config.toml
targets = ["state"]
depths = [9]
kernel_size = 5
stem = "single"
widths = [384]
init = "torch_default"
residual_init = "scaled_by_depth"
one_sided = true
steps = 19700
decay_fraction = 0.3
warmup_steps = 3940
Rows from block 3, named by matrix and row number. Rows with one number belong to one channel. Each number is 500 + 40 x the weight over its row's rms, rounded and kept within 0 to 999. All counts start at 0. Numbers have three digits each. After the name is the row's rms in percent of the matrix's.
# filt: filter width-5 conv, dilation 8 (model.blocks.3.filt.weight, 384x384x5), inputs 342-359, a 5 kernel for each
# gate: gate width-5 conv, dilation 8 (model.blocks.3.gate.weight, 384x384x5), inputs 342-359, a 5 kernel for each
filt.184 101:493482479465543549540486498574496528523504569500535507531507539504489496482542514508503468429532498452535457457571500499541501541507489515553518485517485526471498504499502476431550485437474478543436490566446464541469543541475458484499496500533481477533460525477566492488
gate.184 100:534485517563538504470423527447498526471415452528506409516432530510497513516484481435514507534517428459392552535520531458460503567485529477511502491523468473460477506483513569490514542519478477446439506547575484545480509532463519474510453431400481533464566511459497533434
filt.185 097:515501495525475515544506506513447448560498480491506467507507516486525484504513502538403526490451526450570510459511438503508554494473409539511471490509521482516422530491553424549488512401408482561505481525575479517526551506482406552493589461583529452498442515450509492477
gate.185 098:465484544509506497461506415514509475464444521494454473464551536568456436529571506467572527466474407516527515479440513503536480487520516487523541516474440447470480564493472495521515511483498572527576501551440516508505556484463486500497412492489484558537499486486465511433
filt.186 106:489446516449489530509467500526489538403519597577488423534497586526517522470528542494481550465523514535557468423526527580489501471437446524410477504466459469493526473483420448528452475429529401458462458557499523567550482511523506514473530469466438567495423459493540467510
gate.186 104:570538515447466530473463518456541510451544550495517527539528436472512435501543527465571490544463449430504571526443512511481548466514531474480509521556425493486450518471459479566498536487479508558475509445508543470579541500516500487529542504452490448484415497533557524461
filt.187 104:453523459462508513436413476462553595516443460498475538452540484413516564520459549470463482486490499428518495521526471557523431512522557486497468583497499528463533510497506476499554506513428528511509462560469543478438427553567525436534434491504485485529532533473495567590
gate.187 107:506479476485563508561488517516435469481519529570496544469465512526405462515549515567508456521468517514475481421475472475531475573543496521562479465499537411504494491471565494493551506558489496496526509521425518479514464487412509479521425519527539536465484443578474575483
filt.188 095:480459520527494536592558469423517445523517478493496608508506416505533451478526507443463489545463498551495489525490532498492518453501556566430576485469593515507463511530493536467511545502586560489479534463557519480495542436468450510467466514555421466543502483558544529478
gate.188 098:528539486421465559500560559457499461548475541524439509461463469510506505447500460585509477541462521485510492498453503457592451505530496481543535473453482467508545512517479497500480510494468506580541490488486452496525455509493546489480487463500427456497549503513498548502
filt.189 106:517496451614520455504435515474500460540406492500502503465498491485547487499494495455494505517445500466459492562541519514492493404605558501474459498476526529551552452509503454498549527481542551481492497487521480515545500537451438483481527562490499455526567472503449451530
gate.189 102:461452480509453420488459512467519526571523486546457470512455526517470461562540510505413519521418490551489522532506529512546513522442499516521491532448491487507433524495517434593471556453493498541472539460520505529510515506510496475450531492516539488466542514584507543473
filt.190 106:544472589490514468487503464441464552488469532527595484523471486497454494468462520524475524462592538504459467512507572541413464483467514470556437499464473462505525562488530482540486495523486497497459411431476466509534459509470499508545582441514461522437526501510447528495
gate.190 105:495518543489482567484514437487544483475496589539471528547560502518497496472435530508480502570450535444561513533476489483553513476490478523493538390496480469422497505554509526527519534491341471448525518548457468522470509539524532515446588427444515463512490529496510556422
filt.191 103:489530474623468449530527529462551506546556487472499454499529492416464524560425451583454480445474476566493554449497549550498455449495505449490509492392526431528482522495451483476481486537554517487508541500454477503502481501468506494452509495566438442502499503500414514505
gate.191 096:483490472541514491511518477527519522445490450549574522530442501466593467483461518498529493497493519488473524510503481532490448520535528517538446552534569517530505452544560571505539612544454518444596495538494496485457543455496612561553446503473507498563602524469560524470
filt.192 099:512516499555497460514488508468502422465434571470541474557524526486447489483459492463546572445438493477543496564509515471525516451496487485487513542486461512514451545439546550551451506574464506540501453503513469497464507534506594518451522448436565523566468493440525510472
gate.192 101:493461445465440469516552484538430529537517550455531471535546536484486503482474489536525519479533565526522512524433396515513451483514502532536519566520513552508520501482481463468474492464483433502494488479554427478388493556489556506470488423506544421457519513562523466497
filt.193 105:520487476571469524528391492511506509500506551443570495519493430395531511483486475521464539481586491483416526477513487527524526547470560529526393500414480513557519596536501463579455525519552562513494504546468503480526461503451525545480561427497416491476540510536435574490
gate.193 106:512483458474541523520486524505468516542537465554470508503500523530471533603453509455507494528449388517524521534433503470470478468506470551518478489462579519508531527482446462529509504544438476542416466553597466462549547527562526477502491446522508452489494489495544499516
filt.194 098:507473560474508495475493520496498555459455547454509555444496460551489497422458519525541546443483572503545480530460493472515491486474515554530502499503506475500526424502508491523498503552522508524462511523529512507488526461459418461515507525492502464517458485501526486481
gate.194 095:492525506467549508609544511593522548441508519533523492484578491452514453534526569469555613512523440502526464474468485508509517515442555531545535516545540577559507564448523576494451471521444522482557439535497459500526552456517570489483502543543435534536464525532470500509
filt.195 106:525470488527562561510459502532502459516489535567472534563569453449536482488554419495458447588435543466617543423449485525530475550494549608510442539595515543476566428548498461529567476542467518495508534563457535523516497494507544448458427554450502516486483477520458474473
gate.195 104:474447519460500568472484503515560495488516556527437478518552483471580551462455433571408555433537599479513487491542549491515521533457518510517427547539568514488552531469492474525494569520479512495511489481443578508480501457464491565444486528500443462541446559494539484467
filt.196 101:531561467481499454515548514493482478584480557447485485540494533454453551544484511567487503485496498579527419601439519381475511483491466437551503571504496499493523460471510506581544471583504560512438450542511472444530463595480485476558548485506540480471533478516519511480
gate.196 099:459463434506554490501522497533489564628505490495509488446525511358492419502541480505506507492547490414429483595524463504465407490573544501504531485421569541530499533534521529572520425527501496505462554479507546448450431494443456536505428458529510539493526516448458504505
filt.197 101:551507550461527525416549468551479483523597507525484521532530497505438488437537482507532447502461508503386438518552511489556428518569488408487567404488497511530524507458484524441546480514514519485507506565539486513444489488475542439557560492535534466457491498513529466504
gate.197 100:519526506504538475440454545531426579533469486498505513485499583506496524484511526496485463547508571512525446527486563562453473508489456484617560481565543509483488432530514520498514465503494538470478535476527549535456509484513445434502519533544496449483463479472508495486
filt.198 098:485502570496477542528448517447502494477444495485497515596533508471472542495491471541493465515500462470484442539454426437498488521567532526530492483533442504499533463497502516485507527519429460495450561580511484551496483477507528506517508489411492521571514476516457519545
gate.198 100:525454525571498461495495532567477499522519527517590427456480475461496482558524545550446466463555505441552456507509454596529420483484442509537515478518404588486474460508476518563534426530498461503475513464422451504510520418516571488495512525523531482535493436520518414616
filt.199 098:470478507520506433501517470490492477594485442407505548519526521554515535536549498553495542450545565483503505507551496470521476417548527421548575534558498544571493499461524462475486544549521556472531458526564502444471538515467456475514583536494595391551504477479476505471
gate.199 096:479460549433532451570485446512550470541438535392428506538470556516479500479559512532450456508440538538472470487469564507521467465501473458430517425488544557484525453453462516486486465511428490523506464515554489537495449527533433507565476522522495442542442508465463503470
filt.200 105:497467484564547537479449569499493558550532577532482477544530501481551527468455551471538491542554546523556459483479521539472525481538547500470500536493526504495488434546526507467484538494494487466449470529513480495478521547446499462488471513563479454476483565473537492440
gate.200 098:477469448575435523444605537413497500498553546478453506511504473503473407543482512488497561456490469439525552481475567582469494506518515557580495514540575519565495532507575560476451554481510489510441511479519528467444501547426476458518478488500514556461466504473464523489
filt.201 109:525419521484472522468514507533506467547510499533478550516507449556483449505563470561436501531434516433475515453496515506445580483507467496470564530490538585457435545589537486484489495485500449540527501469506534499427511506531476496422530537512587522530450530500483539429
gate.201 099:454460510473506501476572465477526522567499558512453515561521544533369383429543495547548535485478515561491544528487511542466480416507523495516567467473457481538513462466438562433472523540574472530477529486482472587445501510496500504496537472445499454469428516488422525469
filt.202 107:457479514499564478501521449510478530582504445516471505510465479499552526524499455531466405487473500520445480546538461571461517464565471461522474532525522442498491550492513436556565540468553507580470610535490498493510490498439520534488571555515502455500576456490470453487
gate.202 109:475441476481511580445509525540539473586473476487526462449485487492519543480553410572552481488456517446511507459489513374553530450516508510473547459483528536604540411505509515411563541448491491462502478446603444437443524520415468525507517539517568479533510497471461537529
filt.203 098:582553537486478493444487459473483537401393508422469486527467469483529524552469485511514527507480475485411455485533497535550529548525491539522579481479483463500483443510505571476424485536505511550494476455444506502435547555528502484552558458489450553571534443487504524429
gate.203 100:474541508496511484545419510444522479545440556499565489483535532529458541458512537463527506485566481481552570583543537558410476484472529567471500506459565542546430431527469466558495488508519430474503506519482419413456463518528570451466529423450518531483498407475463559536
filt.204 104:445502559536449515473559471526470539512504493561479485470443464481471480501559536532497461571477482524497529544449539448527516468560521499429486572543543521564470486535465469480561482535586528531485492506564493459484553512513505448470506504469502384383540574517553501499
gate.204 108:479533437468527493470509561447498560493487523511486506487423425480470498533489506522497487406569522532482522522535485511476501552555451514513473500518463518515544527453460419593532432500483525538435502550484500502493446564519543588541545431520499480471418541539563516474
filt.205 102:547478519405504545529512500568465565472539488551453497491472524496518600531498548455514503604584477464405503461481513479481417554494544570499467461508472469454424490611505504472465510509464461426472496557567563487511563586512523463484523510514398538470498489525543510467
gate.205 099:460517486544439527540478516504472565472568556510511596501564450465551455519481512520481464511530481519549526478526465558492467532442531475508502505470483434546508510496529521512496450508480531500460548453450475532561488529520558516490551440490438531504503510486493544555
filt.206 097:499516478564442524467488506534516439517464477554471597472519535511528522445496463490503554584464468454516508509516484464497496571485511512481413501542548493492457517513537540509485581498427509480564452450597465477489594538439536554490579478504512528520549469444561461486
gate.206 099:463497519514499512498486479479534514453522513501378593409515545513466512482559523536551450487454572499586566496492479574505448509465494434496502529515530489486462533449499527451492508557543458451490491512444496507487560467526455441572495542515549482469485486503493501492
filt.207 096:511514562435451536493477500487546583486479531452514476526578520539499525431512506505507510455566478454462557496501464507509486543502483436545563512528484491480453574508476498491574478497503459490467509422455516496578537468427536488543482470516403467531539598483458528472
gate.207 097:442509539538521562538498464431529535413527537532473555534518459495531492489511482500553545513538514483487538527506486539503420492467514517459496507504529468475510407488508478566487508532446484440485469521505492497493510500590534503549403530520489467445490523536494440509
filt.208 093:464540464479537538463447489551497496449490423471528558529466512515534598468477563459564521533499522544486495488510511449532470459542519561479524540522501467496494475521448536528492456500465484492478483503528487496508562544510507475555441502540519507468552560485516506489
gate.208 092:551556465564462508526482535480481528536483509519535479488446499447560516492481531470485555489493545545501502578572519537558481460460471502532498499473492476535469526492475459483513424493547479544507512465475512447489500565440566502488459476507411525426545519490511511503
filt.209 098:559501499565464489477468564538487466490467531503425437509549501527520444476471474479483524488503420463473503445508459484506457503441491523419443557516504456466482544497404487519522525444510522470513540485465496574592465451537455505435567533438550516590491472543518476513
gate.209 100:480476521446469530499555454460464501567553506516542473486543378445400557543519487451541460478470496532448545504485482442512517442555485502463612396482417553500527560452536553408450530537588451474439499431520487527508503501474447521422463444574481426509494511524463506478
filt.210 102:483499525463490516486446511420547502586528509489411460536550548459509494522555497495486453558436532514539463567484561487542486484497485527452419527455532492507497526473524487393532571534456571514468458454560484532472465469510515511483511534462493507403442530551449462410
gate.210 101:517552577528508542449543563473449509533549471503449490438522496505520515454511531471411471482476487550500458508557523542529506431462515465485507544504555477432529527478432532503555521497460482552496460473558385509470546479452501447577554481490451487470575481495485568518
filt.211 096:471457463539499465516492477565473561482423537526475508519529519458557474400451538519484463478459440478523482536494478480486582527474545570532483547485503521541543463514479440552517529517497604592520455538542436501486501486545486521483539539542480525496473463512504494489
gate.211 097:487450490462444541500365533502488431533524573449502510461539443481498549499523495461539490537459478513587398472482583470424494522495464564490480479518482513536503507548524491518574503479453501580469487531534526509521449454539493460508558529526499530557449464550544520485
filt.212 103:535588508465513551541574507476532568555501556457530594448512481384429539434528505525470555532490530487544467520433441526436468434482489483466539425465453510481537504507513587510443481546521527567523465466455484521403556461457512526584551568475479473422469552528497482452
gate.212 103:547485471485491530475548447444467464547497519446490514500427503559404548506429451482517519493534590489439419466438528524545498469504474516479510450547463464452508581541442486447515449470485480545532564454481510530446515535408480502517476511485468402452529492522520513493
filt.213 103:471534498550497552470442444571460471496508546557518504566496488463526461430503565539526501470506502527549394452515459505560556493470449573477442483579488456511566509470517551494502474385526501541469576483470528529523487511435466498513503454523515480499420588553498450504
gate.213 098:481470524513530534443491544496468472475573526479540536473514421492462471537550463496463479495559445516488448519489492528511549506491522506526505600533477544498489487541520565541440550518485439519496521510470528537558507431470504506506507452445439568546454438535507426478
filt.214 096:522514466559471515431518513493478475506515511563510564497510489538532498509485550521557466528512544589482474471532459477448467501409478519506502520518422491559459574489541492564524446485498428462507523525479485564487472487500508522482486477501562571439569515470509543478
gate.214 096:512390508459477505501494437495528508464552457534531503464527497483532519528548482588542511497471451509525509540550542445442517571518464467539448469468555561495495481481487474527521450549529533517449514517448500505559616479557505507526481527442401431492431479520490548427
filt.215 095:465446404569461432540466514505499428501542467453467464447463477523513527575575523544516453502520564483395435464525530509479505486574546469555555494437500488567503495480560489500459532554492504530496538612561558458524499577511488533567474460519496539464539419443547465529
gate.215 100:505535579459556489462542522503508504408502500450476531508546492546539475441452504523406495541471510513515491532533479568448521469437450519411544479534538424495538441468503571505540553531535514534477518518446513454553493494508543504506547452504469536566499497474582497500
filt.216 100:434537453500470523524445572522484495499497533476538500505421497462489489476492484530488472476486490501482502547505475530459481516463469539515435479523511562529500554499508508506452469556484499458479457423480460510531494563492478443511537541553478539526495510540475483479
gate.216 101:434499508441519496490444413529447576480445465495513469470509514478545511451474563554524488483537535533432522472478497456503489541542531492471535417527391514532531484494464520456518505479491527530523574549493527482523526512548466529502494550493531487474437486485490484430
filt.217 099:521503551450447492434518557542393472537552534509457492532517504516512414499507501500462465550487435505476450495508470517461440515473481507470430506471504478525557496534483525578539509485529507468472486521467535570411487470509552521487542540515546570491433526475532512494
gate.217 098:456442493477535560481489514527568552492424533499497531514492495484488504482500514491418530531514510493554567441498517522518478445476529487440499476534498358576421500441510475529505516404549526549453471520467477460510476522486503486450542497506447538481491542461430517550
filt.218 104:517478523534484525497525566509413464557453504500527529520524505521377490497539493535475515480472537482542437507486502496528508442554433473550503585463498556455407499559526574535481536409524555452561422456591468526487459583505493504447552485540581539532504547488462575540
gate.218 109:497560453531540574510464528476529412574482443491446568496439575521479518485525540511447566517465540476605473517536532439510492519523506490537471491470498448575527485489487566468492475458496509458502539500526502479492445546489481541489501496495530484505465495500533518487
filt.219 099:419478543524464484523548530534583385505518485486538569566490570516515426470477459482434517520484535474536557510500504479566523511447495541450456491531513496487401536478528460574497513541502543513517488448470509556486506481532428506494583495481495512504445583439441531474
gate.219 105:600543462503507539417531507531494487478538473450465508492533471452456467518533516463474421532487515561523553497468467515415542512476562558431465502467509402560509463535523466537556521494467504513507510481493542486526507480553485463478441532497519586496460517451502510550
filt.220 096:481493509438505460505468566493481492443499479526589479523478436552490544444482479491506493540542522463390545550515418532484448494493473468486508464434494561495472585436471548572456524492557422625444535477502498456539495486444510570510509461528477511489534493544485487498
gate.220 094:414524502411545493539563507514551474520538484492509499534486476463523489441619504475511422489486433543491430519419463451486465517512487459573470477522493484571540504495503506481509465570544517459472537557490435500466358480434534550523396480516466551561520508509460546520
filt.221 097:455425481563476461420573493551493514510479545409424475509520542517506564483535500465498528452503535536490470479458466545524524504483499453470576498504583512533447525519517528524430507529489511523548464546498481556449575429500411366496455517401544517529463523526471489534
gate.221 095:523550529469540470517580522474511463515521484492483477441455405441438444565439479556487493483431525438531405493483447519494477469567512482553551555504500514500487438482545499500538476618513573504499391492487570493499495478559476536517518544440513546486475448519480512534
filt.222 103:539524551503418519507521549504502466539494524417461547525570507548470439519544489518442456445450528536457419503484497520528516454481499469484614566552501489494503540499471517488524495493545533498519453440543514506493441436561439533557468502437541512491552410520443526541
gate.222 106:457434450529506525536506530489499540518561508602502467504560506521502473525522552475461499579546500464502480444537554555443465487520498503470551557511449453544488489517538539476462491532515530507487480503536529559536499436547483453473471573514483529521460538536513504525
filt.223 095:460477480494462485492577453469495499601466509533538538438382450593472562487531522483439451534419470485517472511547520441499488539506462464461492527469429482474517478477415427567489493499449491502464527512486482549466528586567552500465534515431454506577453581447519537471
gate.223 095:567502497437396539485582505566473495482432520516514479514459471443435552572539458537486503506501459518519505539497538541461476480472471557540538571509492507569523484461465507476514442549459519485512480449484450526406493516587524545456503456456520584523508468431510546613
filt.224 097:551502529451489543434505508494500476546477485515429498496460530575495538495541539523437496498484551470499536500507554464523488467457477527461552519525530499515487517469539515456515432472582504525543505452513518511514416483530501526533578417499567473475559451533484484497
gate.224 099:510543524447541516487442564442511489527531472499427440427537454545535458486608519549513477587442494466537471450441458407492447583509537447496470512524496465522515471422539509512575484473511478478535543438499442493501504529526485512541508421482527470462540497497433483556
filt.225 100:532458507469488449463474435536482527483476530483435520503640451501557594491497534539449498482463560488531540453500522526546560507489395441488532555535531519457509547486429551545557502505571483546555555560500470468560452566515473516487490598531493432522481485490453542549
gate.225 098:541442509505524503489573454520527544478535582540447580440511471523506520415454455514506509525454498446561476478526495576520545611397492530507533470550455441575497596529459552478451507494534534555511558452504522465493537445403598522508530521487456487454460476547509427459
filt.226 096:391547590463524559488538496462471493440566476561510532489445565487522518457486526565518525466500504548458548498474468550506436526452465501553527538463522394478531440555529500412472428570510458530547514520498522534556433419455486437472469505474498555461469529536472430501
gate.226 095:495509439481526485579571436491488480542476437437461522494485436518522497467465544518482523399450530474465464579496437467530530540475495500468485456552532493449516501426465454478537522613498477573537596547432528446512565477495546456501490568533411441484522466544496459496
filt.227 100:478465519410491570559481484495541533466548490505519439459524479523461598553472416558499552503544486423567524567510537505466533542507525549525473490450536483455495506478500427503441499505525520487485571586525579546536570504525498539471435424460552451533426549592492485481
gate.227 097:535574489524451443527476512570507446468534595428546469479523521510545448486530474644474522511452497492594447495530493531491462507451423516590484472522511533507443487519518508541512498465456491487483516459505488515505513506504421510464447550501564491507451570483491559515
filt.228 095:511490464563564467485518564539515535542451484543483522468470498472481515553540466497577580574518514527520531494502484437472449529510540535531443525500502439539451490520502538528544413547523498485507439528518480504495498559536443525523427542508511487496527449481604483483
gate.228 099:538557534478578461493460481461478480470539483543561550461447521509463536449506563518511547482475457524488453458542490584477505437447471451502469386489551465459493456545518530443609527430455459528441522430495451476556516534474422509501416471547586475539575477546511492431
filt.229 099:480434532476503466404442502509445478469522496493473405512525537528503505517481523439584534516561484599483483529425451612585543514559519465485528590501476489515513515517507550511522488493514577555507483525466529471464509503502464401481480582577556536501490447509558516519
gate.229 100:457528548509510528518483457516577446483476478503492518485421511550537523454499442529481514515497529494525549485519461510482478541575448488451498433480553361474562508465549459474538518506498506493544593600521453399516532514454493491437463442484471480502551568484519488499
filt.230 103:525441502518449465492492557466480475501472526565463486541437526536525463456452465436565405525505456511487499503456465571454532474517490525423580533458500509573502558481484537540484465472539490532522532544482443626491492492443481470450560509516458503513540480543548457500
gate.230 103:465532519602506530486522544504482508524478481520544506470515440516490522523551471468542541536491461404555545564552450525481498504487468502550501523513485477463417518494467540551542541464455512448442463461534490478469510522465567466528509447471511460546468476518549465484
filt.231 099:518553502558521424548476496496533517479453509500565509490452447492456514418533512538474436534522548498424536535573444479447505496517579489567471462504529440483460472560493496541500473503510530462359603472475486490517510521460459613546524520596493493628532514528447406500
gate.231 101:536539445497509609536543516502458556474532543460438483526485443524554555541575528506547520445480531496477460447462509479461515523462477489518447489540456515520519569483542466442469514428426540497460543540498590442569516544472456524537464538571520442513516375537539468570
filt.232 097:503526466518478406500489504506488545417535477454476531452503507542532441566531463485480500466528466509507549528519535515521439497522562430503490573467539531523460528469459528516525522447479480525495525480509437448470518470502436481487559535496494505525519374483497485504
gate.232 096:470470488477523506513506456513503512492523551548565541498501463474536549503459512461494494504506465546554473562491602483539435439431401518504565455479526525588509454481547418503468464542515495487531483466480503426462486469555463602518476502529500581485424523501470525442
filt.233 093:463513441532489494537513510561541553505476553523508618521457522508547546518494514509509447507433515423473550509505441469445495522472479527433502424463551512461490509461468549506545495446470506536472588584481464486511504506539524417535472486445496402510472517521472507511
gate.233 093:496456468465515512507528524481511530502480480472419504510456516500532497491490434515497581549471506510509520548583477419432491521529436551507514424522588452508542505494485492415485595435489567522450496551545493486519517476474511509562514503472611412520479512473504522455
filt.234 095:462546507457489436453506551513584497504565585508435498464510572499483444533528505435507469477500527556459478514536535546553477436491449472512520443476477467556533466474501454464479475561488483523532466532482584550405482439564555458480423480476530536531477465521518498547
gate.234 093:498458539559528549435552484533494480531506495384505449500520487509508455409526472553460521481527524507444499510524477560499484492479474607516600524485486499530464456532501482458536550502505529529447450417459505522465478451516505455578559492518543527506558512500498559497
filt.235 098:495460455451535553489467486548508474422480525472481468421489466494562443478536490510517517519471536504454536477468486358587519516450572517520385537447431575527533449560516526477471455511502493500599512488432553593445555495558497564449468524433466481530427594633520503475
gate.235 105:556458534477575405473424460502438457421477482527457570519512454517568491518472553537457537505439535490535472473462597442454580596455470566455483504511445521506485517575527519539509473496459530489463533502483478456457546503520591462539491445526566477578489475516497537473
filt.236 099:544499444496542540540441482505509493486462551529560566522455518526464489481467499475540478494483495540465516464443520537484584522451523536511533475422482550481529461468520511473479574503482524514519517492491460540485498472495512467523509482471471540462483414557538546438
gate.236 099:519499509448558534468567465546486468550571558480450482438495541506516592482565506520517520493439522459474501513445586506490499487533374492525478505560462446470502423476509440470551453482487448511507478518516467477491532453568492515470526541530492459434413500510471413480
filt.237 109:517521465502483506479472550528498442523562519428435453598501531515464431445447493531500533494514483495564456486521461490414486468571436523497522477455514555528558462526521491528527487525591505539451508477464469517470473501490551456480533512473517529552479581441458517450
gate.237 112:512482522483530490563423490491505523493520574542463500481523501517491491540459445482490505437530548509501541557440555513504437586537475486555522477519488517530465426532500546537531526534490527473505436465481501456430443466480483558557540496514570472492468483521421546477
filt.238 096:507460493503461527511491495491498485495518509493520498453484564558482484561490446442550489582480473486409510539567403537520593476502523532484531519506456523517513535476483546488511538509582496485490540477491516578517496463557456527442503453469538525436519554538528419503
gate.238 097:527565487499474520492527477554485471542488489530538483535519452422481465552470452447553493469539545548474521460536566481521461507560521512561493550453492515503548472516521407485524541462516587473518464534490509444502442490506498498518448513526515447470498480508579467531
filt.239 101:596443520451499558510442443424438540523514539506562502433502501506518517571443528501514554527513498445538508528491493517498619548541491554438445439515422571448475482521547543504460455486494509524551535480519547543505473476547519489444540470446538468566456555501486473566
gate.239 104:514458513541426535476477614528477472470510509519523536577474536541529420491479499514475432411478475580526439500493447518546466458460479463517493578471511523501537501465413482532488448474535503524475490489485529477514468475563459541504531528540479518438525487512472498554
filt.240 103:462529509472458472525558430451505541534520474523501550470479524424519516525513498473504554467520536511537453537531493490489473568505532462503441393495470487520446518442539509452512551550413512543481434448496436455500543545492479514550493497522467466485500472539471510504
gate.240 103:400453507504568410485560468492482533517594521520531519557509571476480372471497579479560437491493528498479498476461530519508463508521496416484513467460492480538428493484527491538562506472522477503512384495519516483525501491458471408481477511528512528492461517467521518521
filt.241 101:506489482544547480524514526507537530559472496503546476502504488494443517474447506479493467458480489493487575431487510458488501476547459532515560511545542535537450502447533453538585522468536503536455485505566560481512511504560532494425567529502475478489492504468502480547
gate.241 095:516494496482514493508518557470498472459505492557502516525547460460503521452506545469513513518442496449630438518475537500549492527531457570595509513519450516529545496551506504517425473552447513513527491509536473507469493539556465496538553446460544559512501482587461498573
filt.242 102:509470543509452535519500568469459549553477500541476496482533534488448487430464480574499486444479539439551456573438553493549494520532418482494463459462535527429458524524526517498510467503468492490549560519511449510453552477472522467498517463489466465495447490542552588426
gate.242 102:470458479476393477460446556506571507488520537486488519457465484524491462504485503477529498559529507557465463534482449509475557490490507528385457599530433466511482578536479519572510577497447553550574452509535450503442460511472501457442474500442475546453517553482558469517
filt.243 098:400579501468556511505540426461466515503509448572558525445466502439519460495496437443510444530547488479559526502534539535540482531510482456504505498476594509471499525470475491478572504534550457516419499466558505491546499452540545476511503493446472559509495611453555508453
gate.243 097:477530578575435477572414459458467450513487489433504491509492522548561498497538530516450511456495523524483435493488543460579443526564471463441533453482509391469457535517514436573565507509447453549495455474540456464555502455451485469497556499568494504555579508496483429460
filt.244 102:466546460542534511537485479496539451502521462531495522392490506462465464464457463531478478507484501465473543381510511488478522472429524484487500488524580447531504499488539476456573583481506555550551522444551559562536453469502540620485455547495488509486502574466454429470
gate.244 103:510568526512499496530499473518530422481461513483431530509479553481446534553541458461530476501498484475495467422554528469449452472557478472397524506498514449473471525519461543522539501506524499459553493479557484565465480557539496505499503540463476495523515476514510554510
filt.245 097:496467486507521435502516499543471553534474575436532511485514445470548487437515485514538501430435519486484492436538503503533565444567432445547517474584463513509475570497577482479529483447450447548569470468488448515465486441469468453488445507477511520523530501521427521509
gate.245 095:495471499489484497480467476480564433434435568551462426515495479461537512591492520520467599565524519523499486463483549418500529573436569491563424505523531447546387519441556509583414475456463462476403503478475553503560470490543457537485437538481493517523496483496456483521
filt.246 108:497516484538465457480477487494419482516486507475438512467550525426525473510517528535495429454432531571505497565467534520487488557522596407505391553493481433486449536543487475491427493459510529473510489514548477524503450486571484492540505567524469484475423471496489462591
gate.246 106:554511487493460493479442517498551455575479556551519460530516467511379570530519519499471488591538504536513491542486496476505525533524531497406539520500576498504469499441474450519490525464476485446488563562584449484453420563482499471497516440420484517438465544487532516455
filt.247 101:479526480510479541563496465533553507542581520460515507494450518496476484565436491460503499495553575537551573441530525528452448414445575505554523511514489444502507442496576470527476595470492481389516481536478535462499471519569523516520464495549527478566414514515466481481
gate.247 104:483524494487519501417494472494437517479538527432473538432451587451524529497485498493453533462472579471507513493520537497539524535472545459470507485503493483524560473470456632432488514497509511447548483457520503525470560482488505476538464439452514534528436517492568456460
filt.248 097:534531525436499482562530431490518438499574480462502447522499475462484475464427508566478577488501486513508562468552527468466495463466504615567486464481484526484582562538515477466529525498487475487519468501491524485500508427581510479408480521552480534555472491488481509509
gate.248 096:432504496509542477518454478473500414439577608563466477535567479525487501458476470468511444529478469489482569468457533601475477514473480539547500475498511532469604450496522490461574529509493466468552514502455476498566538439461463475512469487491477576549466504564486418492
filt.249 092:452561472474550521527444530522537434497457509514504571561501469513535532457465569524529538506462444494489512471475512498478422542551506451555412424530488575521525495460550468485537554541478471471517492492511526521465488490470514518516513518478440513533526455513521524556
gate.249 096:490451497546453531411516528490446450557499481467457470509482534538508549533481484558481541499416489504415414510494565506475520509534565534433490488458480540558490464544423554474519558448563489466512466469512531458496435496539509485480525479576572490484525488513448424537
filt.250 103:461505461576555440485482431477451481496500452510493514550524398491498500492550522477497452468459502531560487494467477497552527491466497474478497468539570525444513502493526504477562451439431527455505457525515463405517543492501497497486477544540491486433499486511478422544
gate.250 102:514560491514530574473481491477547474395555517484550487495499548504585431458462496447486505437505470561487482519509516471559489463506473442527455542472520465537530480452519514547446461505446496448504559508505532528464502548483557501469509493511508529540504467456514537474
filt.251 103:522510457443494486563520602557518504541542533451445525497516527554425499522469459496542442529554494497458467494505468562447496464503514516511497533551527555507457467493493441497550558539449502520469489478462484479452500507532474441497489475544513476554504478564462561528
gate.251 095:517513455476450494499522487514491478510492545592449523531562488488572489534481486492446428512441460520550523524444478544507514534473419508456461476511512547528469540534488493504438488548494453474534500580408423558525546480493470494527453539572483516540505484558527460446
filt.252 100:494506465543513480558451537474476419520501584538488438555424469576454511429465464456494426453458519504477495498518527515505469487517548508509454474480478521470527461527556427503512477479402526463527481433492473488523521513432473515494507530421575500537484479467571469488
gate.252 105:560529466513556461516437474560479386433513519489439461437534508550523526527396533483549497479453454487474379444477543535516613532486459506439486492520438554421538500550513466474475507575431492541560440482486548508491472554508553456496484560488531603504410541474481473443
filt.253 098:539543463491502475506508468516513542523422491472523595494631375498412499527413481518486565531496537501499498521445439489519497516456443471492526543514473501564506510514529515481492589461480496484465582490473507402505516516493499517469504522504504524498521501548492493478
gate.253 103:516516411491569591537467501561565538495492548423416528485522577466539529430501540471514483445484420465451505476539506475472510434504542469535453502422485517593489544471502543526504525487542471442525517504540442535419420552490465506504492541436465589495496506466430495427
filt.254 092:514578516491510541564432444461441417456439547511451529526508558589530478527462498513409486566479404498489502477490475477516490495501532493514435484511548452485472498516521356515418498503520503434465584491496463529553517514463520476451545525508513571549509494438402507481
gate.254 098:485504491532513472563467546537488515494544467617471518443528519504458543486445467536563496462475491433453534532508500538409467459473489443491471484491476566656505477451501429494478534565488569427427543490501436521486469487482505545414487551519551500443531527521458485489
filt.255 099:493490555528396422541522506463476487479515554450530470511449495534479495489473479461510463464493527452454454491494545491535516431480497440422506474504435505535516475473562558518423534540555539518547564442473508496470501498484565560478492490475508466489498493491489495551
gate.255 100:489479490361564536522530416493520548513523558496526527455453520530453556442469458491508407459512521493479493561493533491461455480528414494542567480549469558487530470517493499496465534490578488544495507537504533523481486463417535541479504476573499489493488543482451511521